A small image autoencoder, trained from scratch.
Model: 3.53M parameters, 64-pixel images, encoder arch convnext_v2, encoder norm layernorm, encoder patch size [4, 4], encoder widths [96, 192], decoder norm groupnorm, decoder activation mish, decoder widths [64, 64, 128, 256].
Training: soap at rate 0.0027, 7500 steps.
Data: trained on dashed paths with two dots that lie on the same path or on different ones, 147500 training examples, 9.8 epochs.
Rows from block 6 of the encoder of a small image autoencoder, named by matrix and row number. Rows with one number belong to one neuron. Each number is 128 + 24 x the weight over its row's rms, rounded and kept within 0 to 255. All counts start at 0. Numbers have three digits each.
After each neuron's rows are labels from the 100 images, of 14976, where the neuron reaches its highest value: "patch colour" is the nearest of a few named colours to the mean colour under the peak; "peak on" is the class under the peak. Only what is clearly more common there than usual is listed. The data: dashed paths with two dots that lie on the same path or on different ones. In brackets: how many of the 100.
# fc1: MLP up (encoder.blocks.6.mlp.fc1.weight, 192x96), inputs 0-95
# fc2: MLP down (encoder.blocks.6.mlp.fc2.weight, 96x192, transposed), outputs 0-95

fc1.89:102109128135175126092095148122168106132118151103108116103155132053127169142139165126088136114117103125124162116153116157153171117134145085122141153148111153094152115101142145143096147125096124123118109084143113125094119147179098123113136152140105093107101176115128134140148108149124158122
fc2.89:113129145142074124105152145125114134109134134131092059123069103120132153125132156105168143164098098114082098133110138076152114100144152111101121093100140162105140163111123138119095095123170106126117158135126144107107142120134096109102117143146129090110122169111090155113134112141102128138
patch colour: white (94)
peak on: dot (99)

fc1.158:088132164122119160105115170140135102123147159139118164073154097073137151124119151132096130163153124128121142124128121171167142126182135086094092120123114145121107166139122162162083104139135106133118137086121123113105175145136120109136094167130101098130133125131104133145134125075126124129
fc2.158:088118147126102162128116115108124131098128139108129117038094117136111141126123140141153141137056141099128095109139147085076132116134108110107082133099131130093087120100092109148099101158105087110131113112108107121087101121123072141127101151148120122132121131135121116130131143136126105140
patch colour: white (95)
peak on: dot (100)

fc1.97:127154141139126120134105144125118104091141098119111153132093083110142107120078086148128109100113072146129151129133119086210153141090106097133122110113113131144124184101134144134110130143111117171157161130144132096146127080124149099156153153109099121120137161113108152137139115096145140136
fc2.97:141094171092128101123150127141151096140148097142106141103138137174139101121092092164148125159112149126108129114134180172052093113138141089152102145157116116127144092105121108116101122139152107143159108133153155115088121151099116129125139174129147106112103126154138089115129152134151135121
patch colour: grey (80)
peak on: dot (78)

fc1.111:076135118097127135120091146134153116148123123066118076137115121125127129124108165097093134137147102130165156111163142202137159160116109129087109096101126166094142124137109139172152132114151147146091142121127099121138121152144103174154133160124114097139129092128136162133158116143142134135
fc2.111:114159170127128088120171128146100140145167151151116080128103143120162158111122196132167120180111144135143109110126079086101126119132140151128126153123106183111126152100097145128149134160132120133115112113142118130113139135153087140155118120118151119094164098095083119124124140147129088111
patch colour: white (80)
peak on: dot (90)

fc1.82:110162137132110109110140130149110098145121142074124096134166119120159113111108141113134115147129143130143221130136072126158106133125121102088104086154118120105145127097126100158136148121159136141130166148131114107157146132154067100144140122109068116144095138123101153126152128160125125130
fc2.82:064094106132118130114146133097104127106133109113110082094114109057129121119150133114127125172118115112118089138123128122077118109121099127110108137118106154114106118085119121149148128128127080110104058079128105122064114122133113105111095136151147127129106134138106120136139142097109104108
patch colour: white (87)
peak on: dot (100)

fc1.90:143129136126135126156131127184172143146127104077111156129123194149149138110156106117122082142066128135171121089150150140090153184134151131144150142123145134084159082123130126145120123134137133093140166122105160092124137103110140099116117137141130131099115110131070113130112137136120118122
fc2.90:135135133110143159142114154171087086153132172158153116144130123134102074107149118100100107107159130142150140136138141065163128109118110152110129126158141165125105154112116129107138093105106150125113132121188123126125096078116157093130091103107148138139148122134117115171137087089129149144
patch colour: grey (88)
peak on: dot (56)